{
  "arch": "dit",
  "model": "class-conditioned image flow-matching model",
  "dataset": "cartoon faces",
  "train_examples": 50862,
  "image_size": 32,
  "horizontal_flip": false,
  "conditioning": "class",
  "objective": "flow_matching",
  "cond_dim": 256,
  "targets": ["face colour"],
  "num_classes": 7,
  "cond_dropout": 0.1,
  "logit_normal_time": false,
  "norm": "rmsnorm",
  "hidden_act": "swiglu",
  "mlp_ratio": 2.67,
  "head_dim": 32,
  "fused_qkv": false,
  "qk_norm": false,
  "inner_norm": false,
  "patch_size": [4, 4],
  "layers": 10,
  "width": 320,
  "positions": "sincos",
  "optimizer": "soap",
  "beta2": 0.95,
  "learning_rate": 0.0024,
  "beta1": 0.9,
  "shampoo_beta": 0.95,
  "eps": 1e-08,
  "precondition_frequency": 32,
  "max_precond_dim": 512,
  "one_sided": true,
  "adamw_lr_other_params": 0.003,
  "max_grad_norm": 5.0,
  "adaptive_grad_clip": 0.02,
  "cautious_weight_decay": true,
  "max_steps": 7700,
  "batch_size": 256,
  "epochs": 38.8,
  "lr_schedule": "wsd",
  "decay_fraction": 0.3,
  "final_lr_fraction": 0.1,
  "warmup_steps": 770,
  "weight_decay": 0.1,
  "adamw_weight_decay_other_params": 0
}
Rows from block 5 of a small class-conditioned image flow-matching model, named by matrix and row number. Rows with one number belong to one neuron. Each number is 500 + 40 x the weight over its row's rms, rounded and kept within 0 to 999. All counts start at 0. Numbers have three digits each.
After each neuron's rows are labels from the 100 images, of 14848 (inputs lightly noised), where the neuron reaches its largest size: "top examples" is what is common among them. Only what is clearly more common there than usual is listed. The data: cartoon faces. In brackets: how many of the 100.
# gate: MLP gate (model.blocks.5.mlp.gate.weight, 848x320), inputs 160-319
# fc1: MLP up (model.blocks.5.mlp.fc1.weight, 848x320), inputs 160-319
# fc2: MLP down (model.blocks.5.mlp.fc2.weight, 320x848, transposed), outputs 160-319

gate.210:520567499444493461462510465496455500445514510489493537441528588473485407459522528547451563545500427492517478507503487500479489495560453530470524489530535514465441518514509509512476466509427518517524500490498484567477485479485477430524532450498474577413454478515462536529469535546537423432537469491546523516516523462492478589534456495505539554536476491534515535464466400505504551521519539532514477465491469481525451540452461532516544518512512526456536537475555518482545535552463454
fc1.210:488530538525485529499576466515563484464493540479464538459456503533524514447502507439444486529443558519435595596500451496497486493496521484453515498534552413522446484493526510487554501492533529500496544502451541497432554467444437435526451482514466503448499454437505461456484546456491423454438519514517537560539494520499477523477511491477584576533533563558515578415580430515565536529462530483525554473520413520498527517507514496545510530512571507416477524478456462494492558459539442
fc2.210:489443458504522479575508485485463474534473545494514510492514482534518444513501523532533518437518469468533536424480502531550527558445455458463516519443494548578537488570534465496520510489508547514526459517468453525487518517504472591440563495385502441531443515555495525419461458412408468412502508518574462470500404477583473497575509542521505455474491504437440450566463502423533484558523476513505568527442408570488518511547448542526469484544446472526467454482443478465535498458474425
top examples: beard (44); red hair (35)

gate.395:483576549476545529506511499494514483486587547525511510444518469512519562461516483415511482489435459505512509420470466506544445488488515484538510483489491558463453442497528456481477519456472444438517459441500482470481519495483528507471459494438491563517447484515507450481543465538381486491471512500520518510503532507559605531492505516553519558550471460546486480526508526450507483544511510478503483541452430510465564564503498449517555495596485474515476512490558415578485505545449532
fc1.395:510557446596507492471450447485369518504498534521516451443509510522468535479484517476474431549546539469530430529484405504583379531467511455528529524493498509538466468487454488498489474499494505482488504507528535470470516536489497478538523448438557516492500423588484502431508515413519479486460501603475532543374542483527460534482511522523526488482544483526451498460518377491470502551461502460461487473546530518489498552434451492510487513519502540489540551502497470537476531537575508
fc2.395:537552529484484499564479500530491541540533445521515513563451469462557513529474460403519522523492416523461496464458542420536613441486481503476508482526529540493452362511534505506536498491485485450540522549498531577508473553494586533509483475487468568485456537520480528493544523442573454449421449482544546555495490502566581506467547473470470573568514510438515484575461494550514491440522490496481521531502572503433448499527478480511418489562502504517512507511534472446540519421495466
top examples: beard (55)

gate.309:477496463482525525492484487523516479507615543476516487480457470468471532505476548516539518502484414518497523451445429450488473502398443540527517443397454385530565527520461484534529442486513547469499495516530472457568536551484533514532507558505490521549495527470495485508465534511548470558516508537511415547506396520490532502542455512481521495553472556461490600497429514468545519456477460491465426484483492507459501477497405525487544504452526452449477514493479538476498432459440447
fc1.309:542477424529483492531523443486476475481481502414524498513490524448492492495465494446411594494518432515528550528500470528519501558436461426579457486508597468561411564529449514544481486496494584493508472558503488502518516514534472484485494525510498488483498484499474508503417552487555539502494603497469424577502451487471519455638560471491532480515483470469525577484503527482536479466513478525534529516476461496478465482502493504440571512468452455540435511498497497456493588494464521
fc2.309:455520532501477458497462509517580464499453539546484490595499461439511534492523513490569433523505517487495517471594593548509473467540459539485519494461533468502514564511579491490485522550450452511494446545533467529476499517503494455558483507498471501524538514491519507481485562515485495460578478489490440506482531491456523421552471529531506492449495481460473543477450477493522522492489512543508582461469460469583533502487586489402500486497549505532485530542421516486509508467495604
top examples: green hair (35); pointed hat (33)

gate.251:512475490548483540477471543527461459461448467504519508546498472519464498528532477454482483487525467414451511547525451505572485544522441520492460438521524512513507553494531539492459431550527580484530517548540516448516456492546543471474545502511476488495529558512469453488549562471523465441538531542451534442536398431525502446566469439509554522535575564485463530519408392591477499531515448530522475555464504470451510476565501469456462443493542532445492555500553517599431493536485559
fc1.251:491494543532493512438501474546468539570529471489432502509488487426529390504556541578568505474450565450539487503504576531512439446519480432510446541479505534466530484456494483511552521547556477507530523453504481527447543556496392477498535533483522495516479404509476534540375498490489472498476565505538499543529521498471495513507568516507494487539478564496502473518466495433536543436506488423484561517463486515464422468460521572467439578552524429504504477535480424491539533514528490
fc2.251:428479514578536497527499462484441410475499473493543466539469534388446498445495506448449480511494531481489468497445460521535509512492451538524435547499530479430487529470506550479520506595440503464498579565486483482535430506448483519498491509509484533506510478524508496516503482532490555536508505492602415444478412488541523548478503510502542517469582459475469549430434563529510469510477492427485514518548477498450489463469522543430507422522538466539460528480567521374445431548597526
top examples: green hair (27)

gate.409:497486508517511478487402475553512466469547524553439547502501528502482503497571494535575525543510540551508535532507521545544482537480469507448523464496466539490486422545516546417481518483485439505539510410483525512548547499545486483539514542480495502527524564494526519519464480467447530500562467503500502504518386454508509472567516504377540447490519511496465482428563482404430492461553522508542509549501486476469532493485475501484440509538574477486535487512537485378539514509541476
fc1.409:502461544555496491498482497543515462462447467559488522511503527500469505504486487505546470512489464516486524489543467501526536516458472492485553570429491482431486484511529532463503537522462450515536482557542540508554500514496512513479591536513488477461565546505492503515477475530464481483509509553493567447544397555528477437572534564380464451485523507437500472385508477460439446524590522549497572525455551435450478515483445478549492424494504463535476498455549499486486549503505562
fc2.409:530462490523512537536506543489482537509447494481458517501496526536520473531478498528479483523538554544488491539472462477512456526541481494501530488484507419482491470567493502558505500533512498444482444476450457496457386510421499527520493511520516484547455495511524487467504515506456550517482534513551458464538489498509509526471476531569503619556528508520532461500542499377503497532488484592546476509508553455540540500583528471421531527476532453544572516486489521445485472555478469
top examples: pink face (32); white hair (28)

gate.637:525557494480517447500475497418567473465459450555516510488508543448539500438503456478532471470432524476548517495481519451530513489513501369558504552495517557508485403436524543544469434511495449478535512495501531477507493476522426492470606497523451522522528469520591542488510497516447569510536486569533447504577521494444489461554447512530525488468518502529505508557533554500442493576572481508445529534432470502469395495474450491481497539491531443515467548410522604509526512527502437
fc1.637:463548550501485534532510527529568483546572451479447523499472485437457562498497439482528526436454475489530431504514474501468543505543546547536482484485448475496527464515549519449476392467474529508457524476466503476469489516536484567544471450480495485520457556528502549500491490430493499455522472564571494523470508493521489527437491490525519503522533505501489505456463532614464568575537481556462496527410511539412436557581519526481538552511521569497539510451509546486548519563463499
fc2.637:527493509471522493535554576495579453497463560484457456537458532500533524470610489478568568502502505448518522509515505482540507504472504487406472515518478481466498457501496520554497550480519573523508506493480463503510501465563422520479547511478557507447443561474629455481516494515582529502469516426525513531500454516462542603486551525581506459506524476453518526542542458553502495511502478531495465524441493485396552550501421507528500537477530572440522566503612564506524495458547473
top examples: a bun (79)

gate.138:537541615534502430490537479540491524436506516518539447515500527391516445492501458482532492538521470497482552541531471494534496486547513473574541480490511491471553499526470522458494531473551516507527489512503532490483454456545595525538515551480492556468472515492486442539533549478481523550560531443482516523419463486488525481554569569490457538471543434596403469425523515507581426591574492474488487497514484434523448462501508511545442442500490493468625512536553482458507550518507494
fc1.138:471545511607491579517551467482520534519528481524473482530499485480506516464549518384437438538503500566493553532507506519497507476473540500524555495447523432481449520492500469518446545512476470499501531515463501466459484537514506505505508555364550387468476412475518498493524507484549581518438524455502499487520473423514445488529551577559505513502574510532491517460500473549483485538566481464544500491519512454492518498484478434502424528521517460479576405500480423561452554476529516
fc2.138:466478420474480431508468417534569490402493488509552548526473446494545613483569588491434459521496445570487469440534494493511551475526546489606480531458496485370491444462576468572501490492504485510561512476493568510479515479571443472467475416479511533461480576488498488539564524489472439485491469544547554526509512495521512447478529553492460472475526479533504510546531470547496486483475471483579494530541542480528474439412516467510541472540580556472398482475504482415467489512464521
top examples: beard (96)

gate.337:555555576502469471457471511554514521577527515521502524530527482504502420497557448516469551532454582445502479476485517443530515542512445555557471474472481546519542515468489509524500539516509534525470531490531442513509527453553471516529582511586569443605463567473474462521473424534503449497541534573419490568491494484498558492541457476543524556485501435477532456511508423516509474529533507466534455449542526567465495545404451528483489530504531559513519548577476495537510497464470426
fc1.337:506572499456393519450525470553423510438508457479539590473510442439551521530468464535508560430451434489538544510461499578542483476505509552535477554584494461396507550509507524466469449498547504491516497521420509560508517532477468473462537503398500504525503519481453475489491499460421508488460461496556421496450516442507447573451478543512508501444487505516548575460468443511523488516542479484532503484481512531548539476525446494544570489540435543522456512527474489539445459525471568
fc2.337:488468503517524489525528520504536477518531500514449494518498437503474570518476500503466522450506458520454567499514497401543476477471522536436497506439556432530505542538540484494494507487544555482497494494485479414479487469505444585488479503508431553491453544530503483502468548542639438490460508499404500520496588495472495534537553513557511503433571438477506560467502553456536555499549488524501480527402475495507479481432541532445446451529474566498364597545511495473531502498535538
top examples: a bun (61); cap (28)

gate.581:463572602430585436567445566549529539533499503493494394429499548502412506474530427535530517523491472532477492577514510543548496472540504430583537460443491491515517522520516494562586424535576505535389482528535515533510512451472536583518552501593556517465524544489515461494466459518534542490553492505541441576526496510465526477473464465500467521515564518546447535537537471533490478573564453554534478489540525525502480513538495489447440451552548512470510473466430506552501491552520459
fc1.581:445580591477504431504422485474483470516488516503564419493459497526532504484514432459531449559500454507450389546439549484525526474523495482528508533474525473482521449534479537502533429516464491497501493480544524503446541475516498588474499452544510471519517432535528527453441458489558560469492534551570569599498550542444505517508493461523537495547531532570482536534485490496489542570561503502534527507458507511489460442471486499469484459461546515497555567453491456572539454560410502
fc2.581:496555427454513493550443503481384488488528442522486517511496513511533547491457476509628561474439559489499476502507493566515476492527519548451484477550465547494447406548507505555470520517519494508470486512538506555466464519589448439471514554464501476462468529553470490484503546522568570497423506559479467489466457502516517583568482498518549522554515487516529455489490541519478472499483493495493554505503445387436445439451498475521498488535560504513480528555509582485487474511514483
top examples: a bun (80)

gate.579:495543488521518465520495531502479511516458501504517457508492498568464567554500487502431488485474486511492503436561495484540470548470517516585476469547497471502447526537525449561452501549538503518479527542472408516464540525526544555546507487518513450516507555509546529460468500492490419519493513516477450531587563504556408508570472527555511449513488514525486476484566544531451531530459478478502467532447442423471533497511509466524443430439531393499481455520476497544499516585463474
fc1.579:427480494531495512406470501509565496534434534511548486506520418475492490549456531548543439470495519509472474478483514503472499486448491466460474470453491494603496533529534516455490465483486494511497542512477516508436520486488434513537613509482479471541522489468467450478508503504420462489475554521589494509511509511481513494590501508487540464478477539531513515538491595558480493430417563558491504513554508416522543418478504573529407514501506533500476480522581480475471530560428561
fc2.579:448533508620524481547484460527580510535489421471488532452428451503502460490525558478500443503481484500490472513453480474498445506514446542554529513438477475475477506520512496425496541517550425489542495483521618515548523467549512566551469463530495538524514523476493498472482454527522477473529516430441552533534447522497620492504517419476482485462508444546484506523612438454454530577482472481507501437545473526618531634541502507475504524577509501466478442529515455492570525491351442
top examples: sad (50); angry (34); pink face (32)

gate.733:521506469544424516483475525519497473561420455506464510556512514529522477573450498464497489455483449518477499457523532557488517426496533477493559495456495436527604487553507497495409520506452468443492510523502549560492533479490448486535418468488494538521504524479508471535494575491497602498475512512435525466453468559427467503488545464540451462531557485534394544495574534512523501487515481515477502505419373383438520447500450491504529529521427551477486496538525534530416529504514492
fc1.733:493496583505435488563477485552480477537488540490440440449497504488537497486503544537527524542516425418593536450546475443434578489516571483528482471442509498472473524439436449507491529486466499467516515492538519492525466542503487454511517475532463488535548500527536516465397508487546510495485496499527562481441470468505508494469548516449537491522446532491466480582525478493513475555509547454540411451496457401488534538584542531497488532437538521502489554510532501508395444501499472
fc2.733:484482432473457354512483545596511535545538493526449413473467491462494480488398449505450569522501515554486539434478452459507583515450467575523528505497492516489540474514578565507486485528487508473536514452487448572479485464513531553476437572514449499450437539497504516438505530507509553516449459524485515448488547451493439515471452451474530482505512523549465530403554527520507452521449516499473466500465373415561552450556522491565497463501446544394440430506495458547492535536490446
top examples: pink face (34)

gate.310:593455455493430503507550504558494408488481489439454531470464485493541549445487536450466480451494483444587502505614503488483540503579499495472532431487485528456527472587486497512515507553483530491490514441531440492584442467563510475597432539513521473509519519538476450484494478489544478485517565515563456546494495482465594493540486504546583535531471432456504431484479495418578465533464527513439602519516509479489511479499452492537427514504511484555527464471529444443508464525530506
fc1.310:560498574480475471541535491485499473487536570631527492559522500519458478472516588423521507500448524508506496487429444576484485538449514526578452510449497407547496549449539540523497515461518468526528442529538522504451507561486468495457498512508513520524458466455539569468462494471470552511481423508465541470532542467520547451429476481472508533432470509474503527575485480581408518517433512480533423485541474503577468570460515536537531476549506492502490506529513468570473475541516519
fc2.310:551538562375526542551552545487467474538484507401467548474514546533486514529477570458540428477512492533547501484447477463476540495420550543474504514514527500457502508417482471490479439495470525497495514486526543504543492504544425486448499480467474472494512515488462463493530551515523509469529575548456594470526545516514538573647461541475441518446473509518544483540518555461448507506464502515516446515486535518484483450483481513523452472548493445563478533429531405475498465429591553
top examples: green hair (37); a mohawk (32)

gate.714:518539525528578427505478531491529427503552517536487476486504499503477518506520400537507540562474597486498463486470473447519503462503479471553513520535517526440525507462529513462534461525503456521513501549518485533519511417508466549489439576519478499489494427539514502485492485467523509479535438506530450508511493550523477534493478532537552482498526502552534505550498482563498515512530494542472583510466474506499385581418452509464529533559521502576562461461532503496499525450465423
fc1.714:448538506404552380564534532536489493498557450478482558523522578469554497475500411535577464566498540477493519537505459435500522489439463565573482519460472548527477514504486547406514447485517517538465487577494561534510510492480464498522447437540537486512419504492592621505517473562474600474519472537546476490502494500496449461518543448546533478495487493541518501502512484523467485484557427521480539540517500510436521553490505512490490563563524524553505514445539501510554518535522473
fc2.714:452555541465482575553465504476412522567521569513477459493528548527498442527503439490538491576407516496573467476488499550492496481497497526514476477480395500504483466516516550501509503501523498516457492498533476545485536480488412542456512450606514477500434534442552462493557498585497508578475494499541481514448439498556447464504469447516430542477586518433533484596464502478514486525552504577452437509455514438358514550536484493512519557462551526549516521471490525505525492482499505
top examples: a bun (98); hat: no hat (98)

gate.294:537516498565499487507481513495502444512571492530543460505565488524446541559452469461519457512536481509523529484488463459517501511435494497458417529516478602495507488502416485530487444413493555418522540427477443513482447545423478496522454528491582515505501512447479491534506478493459537482476422514428473475513435490494523496459463479488460511461505546535567453479495482520632499540459514459458452476495533521504477484470525511540508408482520472426495481527488508394492418573517494
fc1.294:525470487491533460430507518532477546490466501471503473459470516516539537517505534518457507461415511458487477450568441501479492542520525488493566491558465432538559480447457525484514445550538508595565462564485502508479492428498500479503464528480528483461482494491534528540441497534502522510444640493507443488555480519508517469461502564506528569487495587456502470452483504488501515446538447557502506507505449473506525536476493574467506446482499584516480509489535556537542537555448507
fc2.294:520454492484465521517492466453477520464587531564535454559548538486501453522528514470494530525401516543489544518523464496500506478494510491519413395520504516528478474499431501484472514406480483593523590524509513515525558473526489496499500596527463496533501508459522477539475484458555468554392372483501495489462482523530522524471512438517511529506535421494455498485456478502468461553556445454474393530470526546511500464620462521431431475471451426503495499474472594486537499484423480
top examples: green hair (32)

gate.643:508527530458508503500552546474510466413475463450483545482579493509531494486501519472502563437571486516471424519541413530415520477513517453443489501479483507526474558510452538539540628511452449466475454447508442461496511500477417520516582460563441527521504556477480532476544437540419548559529511440448477538510533536481453493543456483539550550465516487472480549513496507514459491509528516496473575449518485514520566463455510502517497435438475462486460504510429535545519478540529518
fc1.643:479491461496487482491477570488488506528497495505553431503518497498519528481512425549430402518442498475554486446436462553531430463477486571503481504443513490556440509520551539467521491495484537529470503505564486503491524463490457495537506469496470575407553490509472428599563477536458510525494557459483548474493584555479481559519506467556529475506444478494453467500534500453547480568439407529554496494527536473509548472476462562508481527478483528532439490555476638508561535447544471
fc2.643:467422498512447510513505455523460452518493519517508503532515464508484475412502556586532534467507453580448470463498480544532476507472487513501464536485564455556515513500444447491536575494417515481476501549453595517445478613492531450484484493479497512522458559531513474602514426426399529554490541426499470591502481489474504529512559415450461536491471468483476480506497471519465546594475587532548474514524535530517519472483481467481482486564483453515620538556516401481575484488517457
top examples: sunglasses (94); orange face (33)

gate.45:551521473478511517521502463520461489507383483502499514514455446354428472494492546426503548500434568543467487522534366521496472483401494483485496471469535570516456430474498477478457469532538466505534558570476552420609463472524530496453417476448492478516461521515537515479552456520448542436520446477487504510496474552476492501509514471468455517485465530498600475486431497438506507509470515569525584454560518493498449477469438451527526482542474477447474451424545520452486510478549500
fc1.45:497501470474564479472479536459459522466575521518481424478523596612521497509573481497460492546500515479468501502464572499492510534462521519484474493551507464512545530462466453573529487465477475509533503453525523518483497500506582491552513494502501516433559536534515443552516516436494496409500470484498487476525558553483481614440499508524499464480486570426510495504476544498476485477568454510455506502440525494536432494554513549522553537502443533443445452443501541499493535539537552
fc2.45:471557510511574502502462481493521542501482499520562517472499533642590485478538412482485413517515439490560486437424441531542482524479440491471532521541547555502511523505508501434527485505501498530511520444546435426583462537535502511492434521503490531473457523465470498516493466482533497508529499469519505467509487477584542504543452498462558531510524565481483506526527487524537503523533486560538407513472492480466494526549470569412467527471513466513496485506463466504556472483553531
top examples: pink face (45)

gate.11:439513518488515525549499504473488524492477468494473506548506514533469457465485524433495568562619528519537525537561479474517537514546473473544473514538507492547549480470427520526575410502553463472442468503448526489487531450500500482459469498546446501490476470469523478591457445481487428487420527512493459503514480521459517525443504447540542399494425497515501464408543530582524504545545563475526495479466498395578457491465534551461472617494458550483485448516487541501492519489543462
fc1.11:532531497478522580493414449491547501551558471489527542471449429473506483414448466458488477516569512535536458477515500531493529490502461534577554471468524516513557461534420441542474492508471504487528534488526497505493563421502497544429486465524531562437475537529480531556480479554452546472448461514538477490552527566471550464506485488523480572493491569476430578552488532507499500583544541492535467459473463551564538486529497542493486522487476435450512474572443400499510443456485488
fc2.11:540449481571462535515520499451535432475482485537472481489578463484497567516554483501487514504388470554461514507460516450532505468534520509496546497478454500578518464471342452503435436497553526526471491492470464505497477473546509522418494408467436486561504535478530532673563470455561419522458530514432488526487491488559589523453510522507549542476553493484572557553444498476501518504461554498518522517546530479489504528506551467500528481452527520523527541458480405492473523531510459
top examples: green hair (36)

gate.254:477537512477542507529517539534489443516477500454555432570425452567436574545527467492502571394474483482495584549524508449460441517507506477475418506467531514487480490504579507514414481511585485514517469465469497448533561531494495510507496490503497487546461453501555513447524510498486575509509520516534481531415494477548478565525521519545553485543509565522532490486506554461518476510541519515474489570513552481467485600466501486417559455501565508510466507588536483499508472495584401
fc1.254:513421537471498458489509496509419525475481525505441518519507490487501469521552435512548482544546464478445512604517542481506498561492489392539509527471431522541486457509463518520519535529394504485449487502490485502497457533502457499515491511483497497487551483503573515520544479452525515475583534523442523486562514519481529486477487471505480470528502497522546495540488555493482452484510560503515467501483448468472483485500532573570468527486470576561566475529535564475542506501533521
fc2.254:467468494474507528492512496477531544452494535488492436540465536501518486516532523521522471496496565497510544473498509557447466611427508483507466527489582486451497554505536462503463545502508545481466502541424457523516509504498527460456615506582452549551438513529468504429509516501491521503537539475560459481483501545497515596523563501562510486539465498549495459496523540526502577515469542539542489458453572472515557497468480379410533454480450487467523402493466453531518521400408535
top examples: pink face (33)

gate.392:552521511494492525470489546500474573527531425445554410431521461492622462517490513504491512482449591534524446513484551558478527526494519487533570549553524549551470407511524529476472383496457493512501519521524518466518466474483501544408437518412502498491534548481447521484494476533489540525481463422504603533568533475518457534552496480455484510537434503463490461500494542522450508526523434492478468551555509554544451480539539454522524516467539469519457453507570494527497487522503482
fc1.392:494459513576542446547475488443475482485539507491516522521541540557519500482541478514426498505476448531448560470475554463500617448480508590546494444506518573408515516469491528584564437529515558471477554471477465498544480517546468458491481483505599448463487457561565423495493497572537564558509465509525511480473523521469524504513514484549495476486513525496476536528508469379498536533565466501480495481478544527567483535528483552509546451542473547484515490451532445491436581474468590
fc2.392:510550466504483499511447527498510486462465486462469521507527496545504522496544503506560425501520522495560502467496509479478516533510465471518484511488492453423495490494474491492517431505551504487468499516480475547490439492440444530486464536580564550504522520496495482534556487608643563539521512466468544485481402487518483525547502357462529492475512522573475453467456559435501425517464493565511487456512494518447490493487474544477497496473466557435427480453568541510493475581524544
top examples: sad (35)

gate.452:473475474469569565481503536510496466543529387544561499503520548546451359439482515567469490553486512472469556491538479505406485440494483539472497551505516500462544521513492524454455499536471467472507489479502561532500496457597515514476563446493471495466468498517529452499439540529544534571517446499510533481517510538511545489493478484515523505485544536520458534493485493467499434513480532528553497481490512470489440491495535525483524463450508511516561483516511526498504456507452436
fc1.452:555482469491525487439626473483495512476528597480513506509425500551510558472498488495464517532492536489520483468527483447513460467543530475481500504476492477470472491504522522513477552474468509518505524506484507468466476549474511539538484513507565565549512517437509513561485422459495406508552523456422448455490484452563478525507441488501471540485472474525492512484554527504502514497455536512446487485493440527469452550516506541555449570511530419477492518482461485466463539455447429
fc2.452:458500522496526455482490531435527442463519524528537408565462402551557457628512522555500504553497404483568515514496463530481480429537506532432503521499556407424526534505510507505451488481478476534497479536509442395544482475499505451489444486529470536482519514436568451613502482436498403528512467503473501470436498513439431492480519533460467524511507567483525535495488470533444537544489535541499473507502493506503453544576430488491467532573463502502536484524466415533495530464496448
top examples: beard (61); blue hair (37)

gate.325:488540508454507509533527557494475523528522471548519573501426490482479407484536508529526458534480469518475530557520512532496522528464524586500531518446555543503528446549480572483498498447472515519481413533449469542537465507570488522535531513528514565528505478466528558528437532498534508489463473516491477435555428514491463428474471475440487561476444520493449448483393512504506526516496510504514459490525476415513490529543567497493545518425535486504560496526515557513475497488422520
fc1.325:504596466471490495427498504523503427526451425505461445507544456514432548500430502486576433407454546463538484482468535508525538501483498467437520516528549505499451465476539489469555485518516483482470492522563503454510540512495459492573483506456507582514499518462505508502483480472490522488550437492545495517532564583484457502515461387510496392520419494566476407546422493570510485586473470431503538529459473528438473507498418456448456437484505443478497533487396502400486472490464453
fc2.325:535417490496468566512504525435466536449586481505498418516505551486518519517551486534506503506488460474525471490531487456456553500534495518477471480433483492498481428503523549498517413497505533514462531521609423401529509514437490520462471469534546492513517526551570481545463565496456561525456493446516456387441428504503508609556585516563486498498483440448509497433441497544549562571496439463544492494472526517512471467490488510512481523418565461492518478468530502444457469551486475
top examples: a bun (28)

gate.171:457504507491538509473470575491526572538462538473524492515464482560521488455481491499585503503469492509466497567476525518540484453476520484520596472548480491486518528539633478488521527503537484556472463523501491579475521501514445536493484485482442530504472551505529530468493460524494452521553512496533529419502577474583489557509401491459478572398486489516506547507487472494458482452536472542518464539515525554557541499460522511522499552611515508434477518397527543508525518462452546
fc1.171:497549490472558502537476552462481504551470515454442590478562481545488538451530512487547492488504468520467503555533499482557498451525532526507604439508487423540566510583577506490505552522506522571486458532502475514401485499469472514491490464523494489537482557503469509539460480490545461502581473494540501392453525478491470566506402517458468532422522484477528562491518455495520461523485511582449422528538500538532498480519572505532477474537437420451479529497488497456486551467497552
fc2.171:484564538426504481524516491422450458485540495495497472436542489529452504593514513438511490505475429464523499531520451468446512571559459519504481402445505484475470507539457477467461484473480422583524568489434620516518491531565496534491461578508490503477476464502432481481509542429506517536518477478563534506535529533485452480485548514516460490516548503465480504499502528509370532501507564469530461542592463488490496545461515494501500498513481522518456539489547561580579482435451499
top examples: green hair (41); pink face (33)

gate.702:555500529481537486490500534445489514457468553430475490503544508505433506560485482505410566494453413490495494514571554476523442567543492554498512523457571588489408496540519492484517486434417482531464445511470481511493527527474491462434468477476521486543453529577476464486529484526463372494558484529431446455486522556443451435492458591469520423436511449554470488519570407507473481444496488595515447418520510413506525492491544463515479497581482466480527422553476521418387472468534486
fc1.702:466482504483486523575486527528486505419559592565468553482564498508451510503423465429560401446555482489549503566476489533514553512503457468520518505512479563567471486524562499501439503459456496517523514497516464525412467490537549495439452519491447525413475528540473437503469546482533460447519433484505452478448492442475498569503476541453493553466498431555537485512505505498496495559497504555533551502525572554558534562482454593498514432434581497459498471514487475474473468530542544
fc2.702:499439539511560561450529515544571495542508504512482452494531536520557522520523464527452544487438484489539496546490470512488549571445486535490494529448445495494448509457531439512530458545528544509481491486480456447530483491499466485379518466368483486558460489587497482523528483520558577485581506484536551495493545464515427539471458456525515521491509531525462536423561569490563500550535436421482530519527493589520488483436486465433506535484494519465545469434543558495567508579520479
top examples: a bun (45); crown (30)

gate.362:541481532495568515502515492474565491592523475496512445532512463480501566484529465619495536524517499508474532440470460561498460584531505572515465405521548579393520561513511576545517420481518507527460542502556549475559517537536527519500459566513478476498556493550445522522467504523459500439527505503474448470559466463510481571441475515451464507488454523553488506481551509521460468517526435523553560482493513465440528485449466508445572557503446502470580482548560497484509441544407513
fc1.362:517493430519500496538413452547484519508484553456446518502507449518538515473461574429433488510487466501526422513474471499494466521571438447502456465533447455537448510497524462500510497476531541515504514478476510451488548482460513499490508502512423517567516541479452501496490467453517533507509510582498528535490522531512542491541483379509449472508520541406481487505590500422492459468449563474503476607537493506474495625534490503514510475555436524512516474502511624560516516480554495
fc2.362:501394460504524529412480493497468506480502523518483574486508576495518515490614477427525422482535456547456549475556522499597512461529535522453435529547472556457542424505457506496527435501531526534508505505490624559470452539496513548513497444449608543488467532531409463458482549539564406478490510437474508545479486495527463429577477507503535495585521459569511492512530450483457476522494515452523534552484447502522493479420450467529449472502487469494550454470542622435477496454507528
top examples: beard (43)

gate.743:457480589575421508530495498538526560529556511539492504514554482579510479445470590393515531539530579517501504478509428503476504511478418503487468474437579526425500487480558498453507436479507413466474502574556523528487459511560493480520442486485536497477476505462492453506448473512456526532474468530508516595534485485512439522493483523462516558494471471546580518549511537550576497555542491450509496488518454466452476465498535559529476435513558518579524574475412484528527473477495546
fc1.743:502481510516437509471520513570433496546527511539427450501514508538442564447407430439467575535491586493567521553499427500448435503457493526470457475444492502453449535517573437492462454499543517453514494540432457598522416505492494439457449565506472531536504540558455477500521514458500464498539452511509523513495450480562479527446467474458505579523529530491547528510556531481583495530503467457500524513492508494504459474492462536545546484505497524490504444461490542504451458476512508
fc2.743:461559521517466504507537531413460537469432464532572532433495514491458551517514482498510456477493503493601517493527522554536562511465519494513481511442572466437519466554500515476442486458551547481489449518509466461494497549512455503502487576540567480491501483586412520545555484497452545432510535516606576500490520494495500507411492482475473466477518449520496516521503510477581501476472490522510519559509519460497549484509527518496449499488524552420420488525501468488677494565517465
top examples: sunglasses (35)